A small image classifier, trained from scratch.
Model: 3.28M parameters, 24-pixel images, arch resnet_bottleneck, norm batchnorm, activation gelu, depths [9, 9], widths [256, 512].
Training: 7000 steps, batches of 512.
Data: trained on rendered scenes of toy objects such as cars, trees, mugs and chairs, 48750 training examples, 73.5 epochs.
Rows from block 8, named by matrix and row number. Each number is 500 + 25 x the weight over its row's rms, rounded and kept within 0 to 999. All counts start at 0. Numbers have three digits each. After the name is the row's rms in percent of the matrix's.
# convs0: reduce pointwise conv (model.blocks.8.convs.0.weight, 64x256x1x1), inputs 86-171
convs0.32 105:511560509510497498499484458500461493474485571499518489513499482503434496526483546476479517479479522478483488483529501517490513482473481508523510492495559506484535462513506540537556486525472497504481525507496460507491500501500508486490487475484563532487492450
convs0.33 087:438526481504516469458526471482536527455472515516499484467503472498461501477526521480511506493500483522497471501514521478544503505473498510525506458501522508490539481509489492494538448515460487469480536506519482483464489559546489489541487495488497529515445550
convs0.34 105:502535506532471528505480483467498520502462489514487501527531500509478465470532491467508497492535590493523503482484454514550474495521504476482545493473488522513529517468504460483497501464461510507489492510524493511495497501508503464483517505500509486512522484
convs0.35 105:482469498497471489482464489490493469477515493501485510493473551543478486474571527518481512453465460458517534485475510500550477490493489495490510520543499547512527522497462477493462517467560498497496505507507484478476543527502503470508504511456522527520476492
convs0.36 096:473517506486529495503529499534473553513463507492528469459506560518472510520528519522482519508460474544484479486512504485447497499466486516514500486481498507521523473483461471514508486502464489490470513529475507479506486489486490500538491467468465468501512501
convs0.37 088:464551508478538443497513461480494511481489487527526484476544493486515490499515513445518493537472495531530526521528484497502509482473455501471494472499479508494534514504484467472545491520471495472493503518548477528493484442495482477481513528501483519489484541
convs0.38 097:470553502499481515537510523513525521528504532528487480518516488509518545516538521486491523491490495499527510490475459519526464527493549540486465472495512486510501471513492469493508512463475538506482485485548497483509482560536465450515505476481535499535463474
convs0.39 098:514510548473522488509525486487517490531498492455526515500551576533506504484499572491469521480455470509528473477487452520515509515434548516515493526479521514525486557497473495505497455462505481477480467463520479499497489480520537540521478518480530483521482506
convs0.40 102:488491472549453511520493512515508491494482525517451486488467549506508497492476467558502474519590504519482509509555561499493508528496473497546490525481469460551502470568505513459520493483460541507498488479521562515531477504487506531527503440508482486473512488
convs0.41 097:454509515535495534448506447474521504495489514569492532565490467458512490495478481479483521499474558505495488513483503544495480490514508482525499497516474508510512469493494529470537484510487501513465513504512480491513469545519550457534501501504472484529456480
convs0.42 102:450507509508476480496523492481502486484490568498506464509457509477508515540513491497497498515556495467529504520543511467486553473529475464532502543454509513477483455482485496487495507477516504513479502461548531551548505523499510485541496516490520497493539485
convs0.43 091:502492456521516512496473495543484496522464534557503509475481496474486487509502496503510477559543527507496472488500522527520492524521472489514493491482495505494481495502475493474513481507460495482477501517475484501494544545464526531495480457533476490555521483
convs0.44 101:443512447543462500481547520473527470488489520538495534510514550510535541533497501534528477488493456487522509511485499513489537466483520482505538480511495505514541475501536479456528490528496492487482505511517499487455480519536528522529480507480479518507452474
convs0.45 101:537477518487461517476481523520513448483506552473484492514507481501440500533501499509523493457472533511478506513455483498468507539474512501507513490484465525488519475527524480508509478477517493521528491509526494457485479520517504495524499564483487517492490511
convs0.46 095:484477543525507502531498506483481502568482502527494497448500516557530480518506518499559448482530489501518517481444492494518469499502527522488526499496503481449513508495480526481472460533495451484469538513528528466447479496523520502497505517520509507528449449
convs0.47 097:453502517496553487457501463488521490525456550513491478495527491485513503505490505502483489505492514526479485536496490525484491495508508512504526475464512459471501495528478471500519523482483517472521479498460456463522446497529436458524475510479505482462492505
convs0.48 107:469447479470505486478508491515510526470488501510509513511512503481520513523505529463471509496490537518537498496454484510524508508515496449501520492457502525526539453489498465515507488506514509484521474529487486496489476485510489509531484544476500484441492521
convs0.49 102:482458501482471468499489479478532489460493538507486474460503494498524514555513511532492521465552542513506512499511506520486492494520504532516568499495485473476517460516498468460495500469484516466466507535545516472508542510507503489521480479526484448498472515
convs0.50 105:492487516503492484493481498520517527526520508497514463506503490529486500530565454502466508522469520514521466507506547508542501523488510540462504473505539491497477513457490523516462523502489537493549477503503525522513479472493520479503483481460545478464522503
convs0.51 100:487495480510542551483492477465465533444475539522497538476468493507507541528527471506525491564533500558524483510526533504504512500496477506508501453514508551466550484478469521479487519481497487487494473522499487471482528502454487484501482501529488540465489521
convs0.52 100:502507494508508525508517470460499523515521528499520484534497497469498492475489473523471514518505480469491465489484497483467468457490465520491513495466460488473496499474511517500525462515490484489541505494529515527527477510478481468536511480507479470505507526
convs0.53 102:513450500540474520461474468468475480498496543535503519473438476519514497480490492507523570476527513473554500490491516500478497481494470529474497505521495464503490461495515498498494487496499480507500543541495487551510500482460505483540511504489495474482530504
convs0.54 098:453496484470520489529532484492484553517457559469517491505495565571590505514485482525533498477516469515509488505510519486458501542499490452521524457442479481555498481526478465488486525495495479521484494512513512470526507538499488481518493538510492489497527477
convs0.55 099:483466461476471502533466490556505503498514505516470507489486499486472499478493439531522496494528523525555525508472494505492483500520494467503511467518476489495504536518469515501518511468505493483523517490506514483498478499555489514546531472508485457498499512
convs0.56 102:502526506513525494474519476517502526471506511546519521504533471491519455495517483476469507490464503545522498541540526479476461527492451565500547506463500497466469496474506507525445486518507512495541511517452473510479507484477530545484471458521484507506527484
convs0.57 102:522535531521493467490535508487475566530495486473525500525508510509467496455475497491501501504449442518510496539549515499455522560512542514500515493556495496495547488506479529492506496519509497462500474487478490459475505522452489498499482520466460560520468506
convs0.58 106:480462508442502540496509529478490499500553481484489473466483489467489475481484506514499511499457520471474527516500517501488507493527470524481482540483507480452513454539471474500521481505496486565519532515507528470468513556517461504495555506531480498510481512
convs0.59 102:518501461498471488543539516535530525493478465509507502506511518501467502493509498450487490520508539465517510463493518496552527499460469469505457456513539496515476504483569480527450493504510486504483490491506502543528480498506547499531490496497497491524490489
convs0.60 092:482487509511500472465484483487500501495496544533550506496531483508466498468508505462492527454514481515494481535530497518522491503523529498501517486524505533516505489473480496463498485515488500488482501514533518505465507495563507491515479492486517485490456552
convs0.61 100:464475455504496480465469488478484514509475457535556464513516507525484516535510576544524464504506501468470496480530503480527495479507505497530526514446469503492495482510508441479478519523523490482511498532543504497495507584514469452453500498514468544501500493
convs0.62 102:471530538476505502491519486487516493541520553491504527464498481521489509494525496504471490497463491549495484525477514504493516484490510553487531465468491482509489467496525489509502478487500473474540453490548504478549461480494481507509472492547521499478498492
convs0.63 088:501469489498507468515483544471531524484509517473504484512496496478484491538510479508520490526471483533522501490514479479514563490450497482560496484441480499544519495511531470514513451523502508477489492467513535470484461475450469487477486520517520464511495540